Weights of a small image embedding model: normuon at rate 0.0036, trained on renderings of 100 made-up gadgets, each built of a few solids, in any pose.
Rows from block 3 of a small image embedding model, named by matrix and row number. Rows with one number within an expert belong to one neuron, the router's apart. Each number is 128 + 24 x the weight over its row's rms, rounded and kept within 0 to 255. All counts start at 0. Numbers have three digits each.
After each expert's rows are labels from the 100 images, of 14976, where the router gives the expert most weight on average: "colour at peak" is the nearest of a few named colours to the mean colour under the peak; "top examples" is what is common among them. Only what is clearly more common there than usual is listed. The data: renderings of 100 made-up gadgets, each built of a few solids, in any pose.
# router: slot weights (model.blocks.3.mlp.router.weight, 64x192, trained with AdamW), inputs 0-95
# up: expert up (model.blocks.3.mlp.up, 32x48x192), inputs 0-95
# down: expert down (model.blocks.3.mlp.down, 32x192x48, transposed), outputs 0-95

# expert 26
router.52:125110134112137087147152143138135128134144104093174092143094102105109088144121140124133139125100147114135127103149147124118091140125161117095126146108117154117130146127198139125139102182139128134121119136111141149156148117098140112156139114143151170154125093171134072146097105078153138088
router.53:110119106101152084143105154156113129169131116096129154115095136094118102140115115187125141146116168128129099113161129130111098172125178102095137131142125141169172143122156096103147110140129133136164156122119151154133121116129136102142125082136124149165126106134124102140105083095140157079
up.0:108148191119139123141121095133119132125111138116118133087094112144134124078132205127125138159122185121136111134155111112091171165124072108139151159139144115136132122176149129118115135142099109123143114152136116166096174104121127074140120095153123131172110164139130135112104179107139127140
down.0:110135107124143081093083109133162161134131097116135119088182201120132140144132099093097156112156149130104128126099157125150140155113140111088117119163133169138115120171115115091142148182125163123108114130112147142106133099085123147125108133114096115111127127119122129196112123115139099112
up.1:148138135081157104101161129146104125130133099134148060117113153101084134166118132138138122127126177135121115096160160146102167161129162081114188130140156147105112140146136133142124131145136131124145119121125159124118141107110070124137061108141114146156091106120119108108080125089141134122
down.1:112119142116130139181083108127146114131128118148132111140124156133188139111083122110098129107101158109139127122115103139112152140084095127097119091182086107150113176148127126121117137136138124180126097191158137139171116136126122109059116116130132094130146133124151120158075158127088128098
up.2:104135120113130090110103111130090088131141142113176180150118129104177137141106143165100128167124086116080106136148127091138094151109113136080123088101123151143172144132136102105127135131138140168129149080100195122090142154103144124148203152124121115106105101139154143134158124091122138110
down.2:113155124175202163095081096123128112089134154127142175100116129115096153160133106141121115111121159095151119178145171110117146125170156142162105133132128114091116134146089136135090123152132151126112125127129127084107093151161141162145119134089138102103109133101101104094145117173133157149
up.3:105108070152173155123137112107097115113144129139103089152102138097063112105165120111133091077126110118149145118098134147086151120132096111128128152121129131098090157145155141147132127106136130103127132147133082111100131071084117135123122095098170135112164106132124136145179076113126130137
down.3:130109095120115151135133095106124133139142167124127099147120104156130143136136130144101124156087133107129081110138096130122111169162105134145126125105118142142134135148079133104194098086076156117149153108058130143126108143183132134135119131133112123123145126158201132089092107156145116124
up.4:137094093153111118148133114154112104140145153121113144133139133088120097144129131155139140143112172107157134125139126136089139124155156128140087116138128106102165161095148126140135148119160116126170096120095117079094107113172125124182134079105161150128129128144130130064131148094089140122
down.4:132142109135131169135103133131126148142151176114135126106102065129116161169168134116101132115103089090148132085153146125122094107150084168163096133136162105113101130134160135072127105140113133142149117126166162111147145133105124178131129155125137126132111135168086152092119109106094122103
up.5:109139194150099137137112100112106111123139124114133114151118156114044095115143160149180071090158100136134156128132110121103116077104098154142143135153113128124144115072116131121102138120144142071126112135112157116129156118170148119166136153105116103140136131134092085120165142117144146103
down.5:150170119120123117179113136107124117110155153091143129120121113081103101091096122153163110113125119137119136097157154149142125116129123133088139105128160158149148134127146129139120130130133136105092150120145145140158136087137131114162128161122128072132127096153095135114176085094170128085
up.6:138130170111124143140118137140134140124119115129148091080174150110111087139135171136123149065135170150131113109118150112109096125113097126160178147169135089118065175136149148115122132119105124140124117121131102140117164081095111116102109118167143143134136114146078150148099122095124147161
down.6:129127124148133124150123141152171119110139105129121111162121163169097144104100107156156155144125071142109101133140152139111135162095156111126149158142130131166166155154107103163095161116156146137138126161126082100074126123143151104149121111120147112108084127144157134110118137086169109116
colour at peak: black
top examples: glossy

# expert 1
router.2:153144100087140129148097158148134134131117133112140130150113143132116128131109105123119106156138144105108144106161145130117107200084149091123134144184114153124101169085147104096098111119122118149108139167130064182105080101142103095128090118141158122128136139158141158164082097082127137112
router.3:119077113110138100125091134153119128131142076124162128130137114126125135133109089157113130137133142150131115118148129113105126167081128120106139127108140170148159158152136111145131131142122122164108131138093137118122126160111139108144152101143112166157098088130113104108121079076142136126
up.0:087135153140115138107131148148122135125150106154139129115155085127164114102126124159125133078128141147082123135127131088108137136101128135146181130049148115132128140131157143143101166114123122139144107076148138111140163154131134108115126106146089155138148071108079112122135145122153133122
down.0:136146105148162159132126152139145128121124120089126154102093138119117123149085122092155106177126129109127091057164167102119138139169127125076158095127126144142137129140082105176124116137104149123143155155129140087112111148154133134130137124099141118114126140096176176125126134111155137069
up.1:106131162103144128132114117106166117131137098129166098141134115111125138123108123110104153090133114128066133122141146139091131184114125105113147145108144145121093135181133111154122116116128142147098130139131140156150192095068110136151124139099124122123155107166135105149128076123133125146
down.1:128119162118166127122094129163147147123124142103128119115144207172162129092138117123129065140141158134114131165142102125117115119084085129116122136126091094120108131152148133160089161107076134128104150114116161138103124108127132137099078117131132146139137108136088164169102143102135117132
up.2:137125158131117108151138095136154114127148132117155120116195153107134159170121158142151098091141123133119119126106115106143131129115159131159158111088154135096098090102136112115056117129145155156140097131132131117137128119146115107176107146080093133117144123152117160118133147143085136149
down.2:125129122107174125124099143110112136122087121128051115117108161115089153142099119113113089164099141133128142149141113138128103120086091125121111145181126089117156131101093160117080127142129135101093157125146140128094130126140132085143105143093104156102154128142154138115123104123140155152
up.3:164137123106135098124115146140158131158119140171120181152096164141124141101166128125133092108118172111121146149142149141195143177142137089128109123153112112125105126124127131123112102118125132219137108141145109108154156168153159141087146110146125125116124111141129117130151114118080148158
down.3:153098123134127154141195124116107151110183127144153167141078142121128133104128107143103105134144115112137103153130081158143110129106072149113155105167149160190121165146108150139101127099132130115110142099120132170171163140139137107124119142151119117093106148158132168096129132148148135155
up.4:125129105142108115078109117132082135122110103116134116153106119084176136141115095141141129143121152142122106101148154153146114178117094119098139123143149135149175157146144133129126113145122134149153094118131147184128163135127093097132121167122150138083076105129125096134128116128126118163
down.4:158114102150115137118116084142159168106109141138114148109127194137142165172113080105127115122155147117143118128137105160098139126123122144182137160130145077115133114148136133110094147075085131138151111101141101105125165154120138142149122142136136123124112134105099164141125174162126123158
up.5:187102125102113095129136144153138129133125116108139074128157130094121099163141139160117091131131170117106110094160150149062146154118144120140187129113132128135087125132148134139120161097141136122146095125133121132149124123115118119130125082163095172146099154160115125139042096004117154131
down.5:136118148112189129132141114115158116070169100116166165133123156142182127128123125143115102119125140126110129160087106110096168175076115126100157155165155118110127103121112114160127124132133145164110110212128106132136105110113140125095126090114150117116152127113157122158096120083106085139
up.6:122131140129137117160144106156130119124124111150126136142151187143136146118109152111116182091110150124114105131110120117181120132100106121156132112105149120128108144167132096125127126170147127149142133131123092112130150133096119136187104171104126107194140088141118145122095173178106129125
down.6:135164167123127081132145120144144066127129114128149099090138086109119142152119112140114108129120103163135112105122172146132118146127076103086130136151088179155137088128143143128118155107100115122167168068128128172123158116096138116138138121140183142098155127183106111132129097131149153144
colour at peak: black
top examples: metallic; has a sphere

# expert 12
router.24:114116101101136098105095151163149149131153115073135120109129120088122099155112086167120114121111151129190128071173115122112113134106160091123120139112131160163141166143095134140116133166120114144097131119098153134112088148113119123129115088154141194147149103111135111139098091094131141109
router.25:077132103127121105118112160139144135133119133088175137120132155077122104173099094131125137111118135131179138101146150101106120163100127105082140157092130135146111177129139149111127142148139112172121126119121142124133110131113119091144113102168132165153152113126135111159107089106115146085
up.0:114142145117140137090120111154117132126127114106111142125083121128162116119097104150120165151110144162114122158160110153087172147113123098116151111161110140141148156138120115104132115130106136126157122164156110161144152114130093091094103105161148117108124127170109117116085125111124090102
down.0:126116132157177163133105114090140153125103082140161178152154159135113116150063116084122122103137123124108128089090139136115136144081140139094089132165148122124128131157139106095110115161163129148118101155089148122138106123128128149118111136084128111138155112088149120160120124082147108109
up.1:172131095129138125153145146145092129142106128139073095128131103092085111121129128130100131156111150117141125144122142095120147150148103168158112103163127140126096124129121130151099097136157183091131158085094120122125032117147126156174097111139114151163137142153167114110174104121122157118
down.1:120100116114155113121091101125110097138107075144116153117124139140094129120184139165140120083137130119141102165098108127116117147114121116132155132156147147135120153085118152118108146103126161076178130142129116172143117110124077106113094098115128148136164099125162105134107129158148112103
up.2:083138148136143090145100136140117130133146127105136164139110131128143118089149143145112077115104096122136086089151120111138112150129131164132176154079113120149146119137110126131118140132141156114132109110091118155103146120176148084180151136085127129111117129142164079132105097128157130148
down.2:131158117154161146115132084123119093092097117134157155150123147102097129160167149134121144128137162090077099148159196126136137145142142139095083157104147097104111119119161090143084104143129138100084130104133104133139131121129097157164117143083149085146151116140106125148084137150116096166
up.3:133110106128151114144108113059094132121121121119113150128134172108111129126143132114120161146120146115106125149133142150101145134135076131166095128115120149131102092176116091116133138121142180126136121171111146137132076115161150174121160111092128087151110154116143112124097089089145149128
down.3:091142157118127161104150062116137112127180111119125118131130109084104107111102123116130110082111146105145153123143125153128150155101146119106141099149106111124124138171103129073122090187091100112118082121135136124131122113081125146141121158117124157111108127153141135118127135125136093118
up.4:142156118139091117124137138111112108143134108087159130149140150096087122126134123168149176074127134145084131115149156129143083123121114142110135132089139110160160140111114108132169131145131104106153110112126124091163150146123133119152164129170164125168162145144111106135151097098165126132
down.4:153138148130162146134191149142137114059113137146113147080135190121104172095126144123155122128117103115154132110129131143136148134137113105104134133123151135098092086141151136144086119068146167106108154126127105107104091128157153132116130106127137106085166115092096167096138096139116141122
up.5:137149161086126082117150120172117118143120121132137075132131154157076176131125204159160123099130100126155129104131150096139150084109142116115125108120186103123130139078145108147095112161135103108147068129143130125152106144129129123108113131173097123143125085106084089125143086153145113149
down.5:120110156115145067144137063146143137163137115157163113120107129145129126093108130124114104083134154126114143168123156128108132145093107104078143092155143133146158120172137119123124139134065178149136124151158170136121152094079110096094079154132135139130135132120123136106117128130119105095
up.6:129163090139075135091110149132129099123150113153092136113156123117174116155159114148104131114126119127153137144133122146138129138084161140176116148129112142199162091087108118118156145111115137100099141118128042168147144151165118124134138138151124121125101184135150133138093119109101107119
down.6:133165159111131165145155147125112099103132150141126096103129098102148127104138150130196135095135118126164182123130114143096138106152128139119092173133123137113083093107148102146127096143130122153095130142164126147164156108108130143148123149090132133106142151120117144177117091106112143143
colour at peak: white
top examples: metallic

# expert 11
router.22:113123143100087093110130147152140147125127112102170144109138125104109080140091136156132087139121159153124115085176134135103109159114128131075123109115143159188173107125126119111130157148165165098144121106141149144100138122118109073137105117133159153138133118111131143148125083100129167129
router.23:123125129084122099113092150159158135114113122093135129095117116096128111166103088172100139112156138108114139094175183113109117169092117089108136114116160143143105171117164165123111137130115123145112152096131149141092133113151114099165127094154146125136131065117167143106072066106126135117
up.0:059126149117154110100133088154130101120157114084093113136113169127141145136111164125136154163125096149162121115101097128179119146105068176120121140083121136106151117121164115116102107176120120140137170126108154122096177140140143137120166114112167102152158122145147119122103114155121125148
down.0:157164127118152122083126072137093109144154153133123151082164147098085100173137134079087133106098144110130107136147173138168141103144134106123094113133155093126143113136148120089110134107108111116135100084135151109103148144082134180171112133114110150128154090120110128140147156169126148174
up.1:129147086110136141112094113091102126137118128110060163120142135114111153139145142119125186136112133126111137139131141177151102164161097136163129127127064093157111139124121136130129102114118137101170125154085107109143095151164148139163130140155145082162131143131172103127133172101147119147
down.1:126099148102076132163177116126089132112144160111141085148123150143128147106162158113164163122174128109164142099122099112136162120158128099123164108160114132145100132120137175121126122114146096162091157102158126129160168162123139062140163184127132127102114128137107176153150116139097129131
up.2:132125158133140102119144144118130123151134121154115093133140123147129134096128150130136122123147146120145149141097123110149119090130123120130132109096103115136111090096117141119103100118117112138105130167124178143104121109116102137114146133175127100135151120145160124106141174196113110151
down.2:132134170087113135153128114156116149147173077095138127131145129110086101142079143154107117124109111135168092103134164137118130168108186121121158117111124121145146154142129134144148134140159137119143100115151109102133113115137114073130114151174146134133109136150139106117108110090172115107
up.3:159122130105136128200128144104117126095170123138108100123102123098159116131097091107167142134118146117109135098154120169124144141115092115113090127138149107158141100199131116100137132146116114126118104153131152128111112136143113089189123137117147090110101124138134129151099080105119144117
down.3:133149137149138139101117096134105149138086083118114155106141137087146145129086091099115117124142134139118147155141155126110161129117169139126087110114141100076105095146112099168135110136142120112113102113169069110140131093079131133167108154121128154161136108126090138166148119140142101130
up.4:137116084150082142132106136117132143122130141165166100125149121139118152129147142145144111108123128161143125130111137126069148139093108102133135132087170109169065110154116081141103160129124138163110162130142141087155073147116148126124122092120133134120139165127132150101173110101145137132
down.4:127134166126152097140127155134087122141135124083098093128120122111130136122118163137125125150110050085131124152106100131106154132089134139101137133118127150158121083129102172156089125118155119085137075147162120152144133109134101088104098125125117121105140148096145149157107116113108115146
up.5:102145156158130116122126107096122123123159134142163160109101104154172114117144112091112146111140117116141136144096135082142101128123139112116146145081167152103099137154125120120157121098134137129120166091060164112121093142108140120139154122135066148111153133137130128108204156104136165104
down.5:102144129092141081140106216160108137123152144125123116131146092100122150126055127114106111174109108134125129097120131117122125144173158123116104134113120153158122162096073175145128116116144144088110182123115120117141126112135113137115137162107121144127131125080130158123130082135137168121
up.6:117126090157176114104096107154140122114107151091081159133168143140141177127141129099142175143128143142182119127110136111151136135153151103140144145112133129115149176083103130097134114117119133120113129119087095153140117182140088141104145151126177085108117102157180126142061099161111135108
down.6:134102140154145121115133121127109154155091143148145140140136105124115123108121198137149164098086150110070163160104138111126121144090097125157107119127143117134135109137169118083133096120143153110133133091084141124169167140104128083132141190145129131130157115138117144133133119123117141111
colour at peak: black
top examples: metallic

# expert 4
router.8:105117124133144143133094141146133131147137142075121138121130152065099129163129104153118111122099154124183144088156117072077126150128141097116114167123135117131160179095099140128128125165114126152126145135101122121123091150136143121142145108140132163171120106143125119111117054071122139125
router.9:127106091118135113114091184137111140145141124129133153129144114102141123154109066150143129112145137128137112121139152111123130188062152096096169110142172147170135153097140164139120135167131130166100111125068104148138081145114101131115157073169132166143121125114136108115096108093160141122
up.0:101150138160137103133093109126118107134144137117165100136112128127164092103153164147127129115110097140126118105159142139171113119120123124059112136096120125116122128093138106128145142113127132115137111133113129096115153142177134157145137126095111109104147159168135098128153105097133146083
down.0:150160090136121121119125082181133100100135134135099157124145125116064153121108158143144119150124147117163133119163135138153150125146166149068106083138137137127143079121107138139094122159129150114114125123139096129097108157163154142186097144131145085126096113093114138113136113145126107130
up.1:139096111126144107130124113166175105156145114136164105105157125094107114167125134137141109100101151136156148135123141134170173114098163114124149115073154139125121152125126127110125128165112078092137134115142133140167116133083087161127092108148113143175158117132130103134144146130102088128
down.1:105138156108114108120168135134127137104143123156183145102118093116118193104111154129136090141169126130156107127091108162105141144133146120111172130129109187123119106155145126117127098089142172170091120140167130132095114137108132086075112118147114146101135157095119164126115094134148162109
up.2:114103171154128154120104135181148107108142128146146175097125117082114112144136126128088102104116108146135117129116116119136118093099189154138171107128128119141108142216111123113142173125118150073104143122158128114137124150123117149156115150141077164125156088147118097122108139152128126129
down.2:129121157100089108187142146081102126128119134130135110114106140122113160138104130148100126171145125156122099113107146105117129129146114089164098165142119190145103142160136111165122117125138151136079134108125154105114165120126155105130148103076153136150120157119125105123115110120155148147
up.3:100153043137122093082117131137135125145125125109181094131160119078124118153158090180104146123127102130107156124155137092124118122122101114120111122095140153126140093132124134167114082100109136143140085103143146077108136112121171130144139136159101108146111123099150129127177142141165101158
down.3:146130103113186125158149166130115114084125133110128128096104084114137158095112088152148157105098127094138150116155115106117171155115124093103189091133148124115125139134116170171135149127138128077112133175185126118141099149172156114104141095124116113128151146079140131071105054136136145096
up.4:135125163138115142138126100137137116140127121102121133144084124107142123155132127099128159153128125136096101086173121108092147164148148107168122110135142137099088150136110161114086146102120156119142131096158130147125108111141116162159152132106119098162122185160111100126056131076113131111
down.4:127133120130151101144135122187144104093154128129134130157111114138116125162123149150135126110097164064145164155077146114145128135103128141116091155147139164168179156125131132173145087154137097193066090128085120097125135142127151133139138104155153102107127087162098109140089098089148096107
up.5:095084152121165157112119145153164130121147126111136185073149151114137104180139143128081083155161098113159132121146123120096123127170132105141117133121137122152142135118109093126139140141135123129138132136118129130121113127170148142173155143106134117090108119111142089132093105140115122123
down.5:159101135165115090122092168116123108120099155122138145151114050169100156134130116151113148105120162116113109131065118140137095140139166143128126121163139110129088169128095114142183142131133113140120149144115105144144094162147147165122137101117118143191147175139146119124124145179156153146
up.6:152126167103127109139136144177125127144099120122148114077156124110100124131101111132148111077114138157187124105134124114064129125096131104115126135111181131138085095145154079125075119141123089118138153118161151144114118104119125105125102099167109179157151141109150116129133135051156138142
down.6:086147150107124150137164113150146122110169145123119100131123181152152138100106100089127139158169092163155123141126128115116131083092158117101166120170123120110109125095122157095094152120133126130105141141159109123124156118095115130117115126154085127115117133118124190124100124122117140146
colour at peak: pink
top examples: metallic

# expert 22
router.44:130140123112147099107067168153118136139123111088147130104100116098141103125125103181114092123129134144142121107150158109132142153082120097123107086102101135162180133119115134124120153125172129127138123135095135119128136131146129133140129092123154138132124135130145108119097101111140134124
router.45:146133111151139114107085137163114126145127133130183134148163108102124104159143079152130102122130124101111115125116139085113140136079155138100154111086141135158144136082107135162131141118145106183142104099119151111134099171112122123151163107177163148140130105132130084092133112128123082137
up.0:128157141116086113147140122133131104114144116159141131093114178119139163121105141113128099159120120167099139097157135131166107141087122160168135118128107149142108123104106148131102201141137121109113134114126056167121130131129137104132112138141173086147099106118153162144087137075091120134
down.0:142105116125150192185086188146078132111114103123138146116109112147139134114126135117101118091112100101150132121125172106175122124134181091096137151157134130147096130178138124159136113160138129154131143157165095090132102096119140083091162105121106156144123149080113107092137085139156168103
up.1:161147108160146155124138105129152133130132133119115156140142147146153176156127161110175102110140084135133117096104118128116101145130122120123108140139101130160091121070125119134116145128115144144112140104099105129179146121163117130103164128028174104109149180105123162144104119179110123121
down.1:124121110118133119121167106141097132123090091136121099142179109096093136150116148097166133101117192141118135135138155092141143145181128145167059146161139118122135112133183121123141101164133122092154142073150124176130144145086070121135118164111098114145133138161103127146101124128151120134
up.2:127091127123143132139119095101120136106129113107179113149145095092188141142118088116131127159158161113107136157137108146062146145125133112108113118132121147091094093164105126145101123102113141147104138164143150160168139126086098122131111127158124111092133142135125122138122130088105118093
down.2:118108110144154122107081121110140153117132099126120171123112169123131114136113118112104108122128149129098136109102126117087133141065115127134085107165151102140168146129125103131088116156107130118142146161128134130135108167162139122120126089153119136174095162097101145178131087095151096104
up.3:138165138143132134077130117125172131113098122126088122133158178105137163124121187137156130179123104136103135145147129129123129153132122141147092174143110094102118146073156153122100108134119125090118158119152086152124170108167092171118119169094142091166124163097151113129128167185137126116
down.3:138114135109130122133174108113083131124149095115146147136112140131122114132138172105142152129079128113136140125133117138152095122156142142141142122123092092134120136141158154125141105113139124092123144105110181144110176115122117125121149179105152169128124088195109147112120155099155160136
up.4:120109127120137115075096123089143123150108110125116105129102079161134182169097159155104114131133076145111111086103150118135121161139128139123163085115123101095162148101077152139122111143146138139148112139130125099146177131118110142149117101084135161186154158088151087136126092183172102154
down.4:143134136129107163130125161197140149127105178142174157129133142110140107123141110142146123094094128069131141141150101150136114119127125106106108141158151091154134147122153183098151151101097093174114077112166128096113148103156113154110146140134158115125065117136107152106105118151116139123
up.5:157108118122124093122122109181119140120139108127160145119117167157096132148133111156097096122105118117090127127114143140153142151096131139118131139152141145137140184125134127128159118138096095130153140143138127155122157144120129125136104139134149150176123104106138118133074167115087107121
down.5:125164132115090147149119121135176166105110107144161129119146103125159136116078132125113125091131131170141151150120133105119136118124147108153115135134109121140116138148150096167123110088144168182077110149117114138131125143093121108067085108153111164127144150128103177180130148124160151149
up.6:160140106120142135107118121099129137138123116103118163134117123134116124146108103138167145128098132112127126106104137161062124114109171114122091130176135083158138100072132118144139124062135108123132143142105102140133117130170125147115083135092137161120151169120136149178127139070136130147
down.6:086170100103123166133141104164152159097132136128150109102125099134102135117123112091155116087137098159166113096139110123149111099161155126136135158131152127121141126137125140082124128093141157131125144146183151128116134107082104146113126140082103146083156096161074172120135082157125178059
colour at peak: white
top examples: metallic

# expert 3
router.6:152101128086126145146125109143121113152117121109155134132079117086117118159134144162128072134144139128120116107160168098124128145072110109118150126139147113167139152122142097113122152109138126130154124128132102137124158110161110059138161098097171138155137144146111124111100092082129155141
router.7:104168144099105106134082148127136127129107108133130114082161156142161155116095127142125088158148118169088112130180124146154102123124168147136144138144103143153114159141138122136103143127150150126110149101138100177093145116149139085125081174087157113127146158120122148141067153099143152102
up.0:051161120100130159094109146165133128117103100131124158083127120138170162136094087129133086143125111143134118120134131120197105137125111104126120094165108164144113140159127130116095112119140158168131134134151116129097169119138127130119126125102148130154135144101122140127097112199130153109
down.0:143128098134160171159107137150113098104151142127154143150124143086141143172112121162135069112104149096124130151139120154142139141144142152096157098169121113155103148130126129096117123146130084145106128148137117137130097163151133080122115143152160086131124165123153129120082138180116100095
up.1:164168087150184121128161139115130150106161154120092118127135123160115110160113140179142120110116154131098138140147147165108118170133093127076138142107074130112116100068132111136132130148121143124157140103140154113141120135131123135138099136181151124136101126132113127163119136169111133100
down.1:108115146132103140100142145094111140140134129172094145116150102160091121117134147120143142130116130123175110106086106119101127095141168145145158150190112140124164124142060093146131139128185155134113105113118133087141112136121132161104125129144103134142123097120086146126122122136144105159
up.2:120086118145124132117126109190133149128136144112171077130084101064169120136129128166112057161145124132127151179114128135082119099127130112138157116163115151137186102153110139122128152116125097173110110093118137107104118147095092108129160108158144107125136160150138100143165126046128152109
down.2:166123129107143142119139111120154113144137131096093143128125096101138152163150154121100129139099153106152128141161109127067163141112129128179149105126134130123102147115101146096086131149108131115146095121081143136106134138168130180138128103112119145136135105128134136103109111116081075149
up.3:128096079152085105140126130118140125127139123131161124175123162127167157149140130128138128135143098141097121104080110100104073117129127121145117142095126125177129131111126140120139179143123134189121118113115153160140094148113146129111108145120145113200130131095141125142109083124134114140
down.3:149107120125069088103135148089149139143137107130131112129100136110137088153126149177123123147124133097113114147114138127085072152131138157129142117139151110176115139079118120116166153140115115130129133076137134143168155131098133083129136125105141191168156095139150104132146165130136111139
up.4:124131079130144087131106156158156144126162153133187169134124109151114132140178135141139118110145161106137132104062136175156167166127123115120130123126165154085151122130159143134140138122139141129160124131134125167102112134147111122099110114185083157058095145133102125105134105174116149088
down.4:130145054110122148099121140130119108140102125135116135145065121151065120168111133146118111116088163161133146158112138146141144150087121141149128164188115134131130092107144127154137100131142158132134144149133126130131093154120173148105141089165114141120123115104134124092112118141134087159
up.5:116108084155115100107101130141128120151140131117183111109107032145176133152107155130143139170096157108140127120144130152128123119118141168106152080076127147117145132114162139145150143136132142129131119120130157135121158133124137127153101137193131130118112091159125094109109119078142117100
down.5:125105168093113132089111088176120142137098115129106104122108175098061104138123100150079104108127132130097131160159155132107130146155078167099120118171152094145151142152105144140140127156131134114160124165153129095095125108078154124124105130140158100183119118110114119154163128159117134144
up.6:125149136108137105144147146107107164138109131078119122096109115096091079119137137154139116191101162147126130164130112152055123108121133146168150177129110120139125131091160152119122103119123127130137158112125100121099142139119144128083142079163129156107158146133157161121083127066158119105
down.6:203147149145126082133148112101111152156109118101129150167131141113110098120108146154117155112143109071131128137135126114134175109077164136132130125127127088101121124089124108133089119084150128125141090183119130114134124113107090138128142094136140112102159142128141148091151137136117086153
colour at peak: black
top examples: matte

# expert 5
router.10:083165138101149101126112136125088101151109116107153154100087173113140143167138117145116095143128142123094103106170137087140073175100161096099125152133112150150105174108124114143110137134146137179139118117157080148118111119142132076136098124122186124138124142138152104126080099122128156109
router.11:102112116146122106098139147164112109155135115099155128107118150115121130159149130131121082130113137149157118092173154082144101186082185088096126152115136136152111147094088135127130150171139147153117112126135100138141082133153156101156106096134129155139147123135127135154084085117129154102
up.0:119113177124106120122152116156124131121128161117205130130081172152121082089145154153125075141107153151151124094148117145102118117126153126158131142139104113180187111107110093141109122109110117133119146126106103102135092150170166061094123089111131126099121110129130137134152119089118141148
down.0:179155125154104083142089149129148114157144160109150098199124107162114141130123103138111178136117138082093132162130164115148090162137110115150114129126151140099167141146122135131133105119153099121111146112096140114135108124125104128118172139118154146138094139128138091114155139111122104136
up.1:139171146124102147146100139170116146136102119126139084155144149140087117086108149121141106116158134142174132093168120100112121114134182113106101156102154140165176099125143120168122121125147124106116145114079117099099131135117139100134138124119116154135170092089166137087176104105126137113
down.1:144134121148124111129122128105124138177126151144126124136109105131139098067175124087160109141148145085143109177121147129145126120188140140129140132128186095127143123115135141125091151091138166112090118129142152156095087119142107131112149132142142122094155149096135126102136076134118156075
up.2:135090135157109126164141138112157116126145166141129107167127080117110130123144125126122131117117128124146158127125119128189177088120131120154149131145130112101112068139155157152108104105113098103110110114156116070096099140126151179123142105142090148123159122102159094090144140158043111112
down.2:138190143125113133141172123127074145098111110133094138145115122113131140133131141120139141139153132146108108092091156113129114118139126166119160126137113179164122086104107164111115128113121170138081118107099104128148146123154124144105135162119130086118109120086094140111144077161124106123
up.3:143110207150123122074115111150118111130127113078121077151127131102140149176108147137116121147116178130105108115124110151081124148146133103128115126122114132131144128113111113113132125115129085157140106149160144162134141129132122107128098125119131141105126110154136127150108076061079157107
down.3:120149099125166146151142075120155109115093135090145152163113149096151111181093119109110141179122172133129121150109154156089105139117133124102158125142116125095109094151130126150146109150142108150113197120111111122127126125147100151140140131168180116180117150125129122130098119112092087122
up.4:122108110138178108158146139092123122135143103169126102141095140116113144104161116148135082110128130122169130121073108142135153136090084107120174083156136119137107085108137123130135148139154167141125140173140105142151121130151130113128090104115122119104097146123154143096173124165136161122
down.4:100164112161108117096133134119092119164147133164152124125122103150121146128141130152141151148149113129143100140127106168132138100118123134146175136101084150127161132070166125159151078123157105125155100092157118132099141189128120138102139104156133104136115123138113107102089141159127116178
up.5:148107144141141086139108135099118132148140126072146084128096117108092082134134169148130154135094185126131120137145133146072112142130133132143158112137120149114103148147137121132121108138130142098148105132163145139108141143091118090129114102192108128157121132156107126130063136042131161109
down.5:149117117139179110096146135142136174113120115137120110144188116129141109125151135149102131118120155106089131129141096131136157160106122082143188171143147153127134090185114097134112109128115143135116076150112121121100140122107116103119171105142126133117117102176103135123145123092106076158
up.6:117099176168118114133164115129146114152134111167112115109133126113128148131136141102133106150108171107169116121088138149153124150117130110153117101089097114109135148103129123100127132134117129103131123113144110164123140115129118129157074128140108149161152110109160110126101117161136146146
down.6:166134105126167186162153103100092100136126118116131163101067157162171104133127128110110104118125149134162140092141156145132149152166107113143119156160142102139128117176139072136136123146124155123179155124119129142099095141145140112123111113145147159131091110102095106149078086111123150128
colour at peak: black
top examples: metallic; has a sphere